config.toml
horizontal_flip = false
hidden_act = "squared_relu"
mlp_ratio = 3
moe = "top_k"
num_experts = 32
muon_scale = "spectral"
nesterov = true
orthogonalizer = "newton_schulz_5"
adamw_lr_other_params = 0.0016
lr_schedule = "cosine"
Rows from block 3 of a small class-conditioned image flow-matching model, named by matrix and row number. Rows with one number within an expert belong to one neuron, the router's apart. Each number is 500 + 40 x the weight over its row's rms, rounded and kept within 0 to 999. All counts start at 0. Numbers have three digits each.
Before each expert's rows are labels from the 100 images, of 14848 (inputs lightly noised), where the router gives the expert most weight on average: "responds to" is what is common among them; "lies over" is the class under the peak. Only what is clearly more common there than usual is listed. The data: pixel-art sprites of 400 made-up characters on tiled backdrops.
# router: router (model.blocks.3.mlp.router.weight, 32x384, trained with AdamW), inputs 128-255
# up: expert up (model.blocks.3.mlp.up, 32x192x384), inputs 128-255
# down: expert down (model.blocks.3.mlp.down, 32x384x192, transposed), outputs 128-255

# expert 2
responds to: white
lies over: sprite
router.2:528528531540516445479592494501550469479487527519543485506481543429553507452586480479503463424420489567458552529528493507554509515623511481515545499544497529476509503475524484489528574499525509472502522467488584450492559491451545540509501486591539456458463511513485463531608535486567538515485544528517549620475531530435463442477506487525468478474542527502524550517456535511529467450532
up.0:416469471544511461528516457495499496500489515534532506427497467513444489496491491549521472521463527444521526476401467506475480616482504479435550562491499511515481474445540515491525446481502475590465582436535427538456471485488460461520438434468527486523548444511472565458461456526532539460451516427502481448386525452532470481502522537554517516485538491479452520442466476544523512501511
down.0:562531455524542482505408541465545475475482481528512490485546461514506476468503514458532592541523534531505531461471515463500500563495609524452531482540446529548532477553468510501561494521470518519545483535512398469464470514513571599532457490522526490531524456548463471479476556584494490475542487538558479447510446477480551455567585505512528495499584534461467457511532410486525490439536
up.1:473494512530521467495497527471507459568523481467490435458491476438609472548580473471547518501448431535503463505466457418480488456544521492469497500535512515462465549553553536538506420501515515524514493483489489498539514531565504541453542567516564529496466565504500481452531506486438476539501520516492540501542561485438578472540451489439580512433492503473472486496473472540467483516533
down.1:469470489542495502441525520551548485506516461505495495489490480558510487493490538507507508550495440415501543549482501544539493415502527510504556496522536539488497465484499509376565496541560491443566441485463464429505533536562436523511515468573504421483456481471501465498509471510488490516350483449428464482505502504470502490539460463425421509543534546448484582485494493545511544570483
up.2:491532437476548506536515549514492504556491455536512457475506495485450526528490459473508489465519488526554506495500465506515452462517471445506479565468507547469518527503504415474532554472534567493538504495526417421550547455555503612525505529479439453474510475501404507525455494534557508432537527548431466490527506475543489492528508539537495481523521535506454527498495479496507498478507
down.2:505458499442478474421498549437527548487463548509540478572512524589540528510516510411525466495550484559557525485517525482464510541473504519450474530503505524420473484524458486484511507529472471527590552482536453507460516536421503520512547505558503399502520454513497521468592559544529462489504561497536526509481497491494472489521566547469548549491491604484530483487466484448513473535501
up.3:515548593480571442507457474511479547422511505468537558517495517485549501459598566570427458546488502527534403482450498503436543511526479462473514514532460590506485488461550549562521439484537543600415425436432466573460506542501521517525532498495454431485560490513505523541477497497539512482501533456479530567528465503542423484549466485510439463492491505467466487534482497474494449501472
down.3:437533449464487443440468575553494506542494448504492519567499487499507509539464488559452541461526541504514499518508556437557532494495478483549627473471520411467488484519499533456497564493502527476568457463541523493439500505550516534524469443445537430471538492471509451520540498547481595476496476478550546450477527443519552467513442512420498504503466540478518516408532479461438538424616
up.4:441485413551550537524546504553524478474517529480401513539460490522506479507519554444437482413490511444543529437419522485556527557548536530523443471502553454536555494536507429549578454443440506506486488544465421509525541440481503591553513496450484527521514509497476480491474578542412498515512520522495557559456543470471539425565497542474549422514491555496512510493502509523490487451475
down.4:437484535476433469496478541522468526523492460502453488460480514446584453546503489528570510487511588522500533498514530526562488516510473493472537454467466525567458525479548576414517487550479511506488509481492435503558533485469433522483548436504452526466505542511542422489533510540445503511524532549475493431474530585480490538552509497475524539472514492470434465427532547481450557483452

# expert 11
responds to: large
lies over: sprite
router.11:483435481447567449497513430562539444477405519511497440483512497541405538486552490457529488563558556495464503489521521490409455592500524555535489527396471484480491485493466531493488522483557467493438535527558510451469506455500557451510503485513506550526550501518530514473495525526494517473567467495494430530503525507475485568473534511504520449480492562492559461474542558448469516491475
up.0:645494410527471468485535546480438547507446490435546506512515495410430534537463537504521516516440495559469560508459479516475453507462492455550552484518533393553504460519515479528541518584482532474504513480456472495496450534565460470466561470529500477473470532524467514458469502441500527514529506465481470536503551489524469474421502488467502515494491498474533512525488454512481531550445
down.0:515507536519476557565526565529495476505476532497463493441481557526489505498450411451568499483455522594497471475522482556491552436550506477544399499535536484480511464524471514500498465509428494518507458521442579525522526547485492505530530534481508572432516534506510506495443468483502547495470575465430472439503509544501491449532500483506520564444497468464464492450529499454477500441491
up.1:443534514493530517530581482533481463506493505462489478511517469498593466503626466435539486582505481461438433516492498593531495524421450543543483499421444456537599566564554523510512551486494469523588487480548429459477573466532500519509474504560469535408420460566495462528540487488525512467500441508497452545493498558543530538495465509493530473442484452512435487480506496505477473461475
down.1:526565492469432542511487525517569492572495507457500463527509438489499525469573514470460543495471567541533492467528479467503512478559484507516485462500487511512473490487449512556615463532472493473481511355439558504473540427518509590487537496513560473574462499484501544527447491507493449496515503470494540453530507577561472499468452474505500521475559453452510455546523478540453595450533
up.2:522458466518509460490560534514499477584542439517484504556526484440580447574425490482413514528513522450468508431528512525499450474499593527493436466541516527486437507545509540461489505513500548504569570442529498542493513432452472476540544482524471516486511430545461473468479502506441433548507468565428474492495524441486601545552529549549517432517411518473468461489568517498506481474483
down.2:496519554514527428484515523488497559487533543524496547479543558450521531490525504411558466491530502477438443469554519507477478515517533438455414513512524410465464497560493478533526521510489630536517593501457509495533462512590444466511478481510566502464493445483448497443579518481562456509492502479528535537433454559473519553618544493484595491562512497431561529533441475482593578453510
up.3:538496503487484433503453507527566445527524465455491544452533539570490449525558462522521424477420488514479485502487491476427575466534510560460493546431508518501523512459490484482550476560499583475499520478358528498580530546506466503492451473451447494444464450498494497483504476412488513525507556469496492488471513530540498521503536555518504480471413508493501463468477559524559460481518
down.3:508586517477469461511426575543489555519393537493454496550516528431478506442512465479463494530460522514529492503508529547549503526497563456495461498574553483534560534541448455514532453541518435563498565570453515503519500488542496435532531518517534469508479476537506463479438493530445509532596529523506503501525525555524454451600520473523559491513451485501570460505588554480575454486479
up.4:500498523529460485467519511478567551427470463492483463463504487481476463490528505499595508386527606450495428465453483554517548530449549552481568510547488425539515482487466448512491457499449616451501437519500533547486471493514502450541550462441480586426509577472472555488479499501570529555477563471563503440449501519476540489491431458450504502568463487540484444426462484530460553500534
down.4:403514522471393492440535426553436544502505457493498421465471514532486486545482509512422518466422541494470523547534490485532504520545429506503469530491507507500492481544501560419494535505597525509532443508498435577491556462494546504501481531523512481479526527498421462531506499489557536497438532506416548476405485554517512513558513528592559501428462508491539503472482503513458519554537

# expert 28
responds to: large; red
lies over: sprite
router.28:529484536507476424579437355526501499440485563410417514541492523536611523499561525482598439495491474503517519476422481580516558490528502517477472521498521464495522492550463517489455518459501442505491466557527511529536462510523500557538491458487490495441506491536493501564466542504463568552479480483478466469494462449511507517508497477519507458554520538489581440511569501476451515450398
up.0:570513518506491599498465575492452512517462466443408519497545485501488517458512517541475515419568494518509447535465483485528554582521576449504537511453562615552569560490533473424528464538451509417483496500480508540521465403479472470563448511520564564454498501500445493464531512449465515543553543505516482486449517522566479670448551484488464483512475502551501464514530501521471494503491
down.0:505609561546495427541547482467458518527471463526539454518539540496450483489486606546494516444557503483624543515481487543572541526494542517445513495470455538521502500383470508524431534505508479411494502503502475497532496469577456527461516404586492549508475517560508406601503491483495458495522486484543518508492513471519511500520485471491409429565435493460466536531459459438443462498530
up.1:446520468463459522501569555445515530476543424581471488500432497548545467465498515557494586465503593506509509487547498505481502462531531477461480500570533515487482495436545531515540475456527570466478410488474479473506539492508474589391556466538505544424395506379572464509493537495543542493522476543521521477463465441543537496481541588467562550585498462464494458473472440499490473530458
down.1:534509555430519458556474461491477421532514475494430557569492494472512512540557487555439505500563538497518522471472540440475515528459533521502557540528529495501465475531518517489485480551484447502539479513514513527456531458484479461482502464506486524511548526490556513500512486473472503450377472440487536549583474506463438491499482531494439504386453526528536495453506514515570501460519
up.2:484578519526618494515494543478467493516488560486533580531510549548506446470535519529508459481470525447523509464578539482568545362478466482543552460454582503522507475442439484533408488576495547494525488537401521546514520452516528480525458523504451547519501497513511541438432492505518492495576516567501420474511505463481504468514467508439518506498521495439435558483466565506484472529545
down.2:538457415523510509438512574530509523476542595479512439570449513453508552459522489506460509399465577485496555531515549479483515436487589535453518462451474489505615539458500480466574517453553544521470478547468474524542482471525493487564558544543431558531524502543503501557540451487534488549532444489500484475466523466502529469449487519488536509493516517430490437493442518446534540567528
up.3:484505526487441522515505526492487500430517536455529512495547467523477435460441545496489411486437519521519510578567502526544552442551465433450464567493489535567574487394522521507485474528456467484516539526453485557398524484502561511467510480444517486491490458580514474490489488517404449506580471540418548513450469455520527553476489478462489534461490451504542496481511544533517528444546
down.3:452496498488496506436496573450580493458495559471477478505416508483441469477555492534561514469489385513510475488429584467486523512482525521538477565491491488582587503462441491474479463448480468500561566457510443466529545496469536444480465444473501478468584516523509559508461558470622579473570547527561535500492576528576565497510452547532474503537502464496557471492450523513448447480553
up.4:439522521479489495439495493588516460478461443525470482450527536489523501548519542436520461500475456548486596486436556519476495539467457543575434506482537452489519474466523539567478568470480496480471565496485485560489536509482435506556508452529469521496505447512618517550516574474427514551525541534515512494501542464447556510513464526545493525399468541479473498493557518497535523475430
down.4:471549557411503504526544558523494488427432504478459489449533502468543446551522421462454461567549506475502476483515480514491504407452462488536485481538521516429497474483524552540473457509511532463558604532488522528458551539539447466574505533484572497512524505482571587516500462533487530398511520514552481544549543502450475515499504518486440544546517512572448524434499520500461527592600

# expert 30
responds to: white
lies over: sprite
router.30:473476492483608539518518594470587496425517522443542458482506518536421424492507543563452500512541500481532465533386525571491470503464549521480524556524490537519521497429501535521473548509466457475488491500530524502511444489511473566498495502424469550468586546528472616537467513543505495549596515552437502527485494505467604525504553469487540477535497562440458511492532493468510498517472
up.0:584494566526449508491483531575457500563533534562524513484468462487478499520550488525511503496448499471522426501524505543531513597489567504454523479488519519551484472568482495482464473449535491504556470525493478503516553584492478447504531435608530550496519488497504466425472486467492490478515498513545505520502555643549485557469632513509447525443478502491464531436577478456489465537490
down.0:513529552516534434449494445491502567536472524453431507486450445468470505473555440485524460503465502565465556524486450533458475544522571502440451432474503513513495472501540572454518533545532453506475461524504530479491507492510486458528480413505467548461501473475451464477493495493491491514468550545465459456504565485503496509486567511452501506463547469499472465550490585489539512501416
up.1:513472507482605440530458516548470494559468567524501494482560508541492537476546472461511520467522455418524491481420570489584489583502545524498529534536469464460501492547453481523501506479541529421539507559515581444525505539507419533513503544488484456489526525491492484527518476469472491486483504553466459478478493512494485480472557534524508530515540454553454471547461516514475477517456
down.1:517434545468586520467466513544504495548430512495527505486512489556453558488446514494486525492495515557431480426497496496488495499536521554502520520521532565509505512445477552374498417498419567588433499507426564509579483556449499577517456564478523512501488497474546532434466459580498490515437467481430584491504466377489558529504503484540412475432510525530533603463514459505492480516470
up.2:523486541473515511535462520434495619499560520444492496453538556492466482489536554506488564508468512518481460402541489443561518487456533480377462468480441533508560492451510523466487586510491492520507572491454539519461474458536511519554561467557538477423540478528527574462513501480458527534500469498467528489498466504507488470553496507501534514500509401516483554460472469472466473528591
down.2:434487477405549548481488496495508555503489525496490539459545501499486495521559429491543515525435458463512496428509437435494432449524479525473494528517432565481526482444360485481517526589426457430517491483579522559463462477532534492504524421524492487457495523555443490466448494486495434499484490471568429473574542436540477491492519501458570580533473542516519468485484572471485507497448
up.3:477510483494512498558514512572460550538553525451540516540498538414492441537516510468394511476494506540488588515572505464534463517542432509493399482465527539532430510459474492497496514543523538506457584534579466518455483481494517396544520489471455506510395467531517497469497537516465524460416453475498504501526574485524465567498527539473515472564519412444516566486525479495487447489472
down.3:509481498543433452438498521475495475515504459478535537510539462433536483495474533432441443527491493516439506466471462471515503461482496530553457544457514582451495512529505490499519475361457458503533488412498614496470552482534531566449542564379414541524501539501546457462467487447423461492471502477521465476502495501519511447505489600515492508489516497540504460467522460490531491453486
up.4:485495496477436528492587529499515498526523453489529451506458461526530463628579520462497513460451480426463543534511512467500499498477487473536464531474596427500415456502500557495576463516474497444529531519544445490510480541416466461457522536496484502478566532630488432553457507521521532505486541511518524527513452507514538441493493576530526512456482428582477469489467521547484452494564
down.4:540428507471427483493510508441383478508591459502540481611511472530558487480505470522546523532473504521450527460513495484499476534534500466473586463502479527472509467566482483522480519521501536554426500416517457458573482573447469497445474534505492495539482473480429532466488510484565500521419435493484493528467428439516466521522471506487529460414437499538477503559552525472532554535496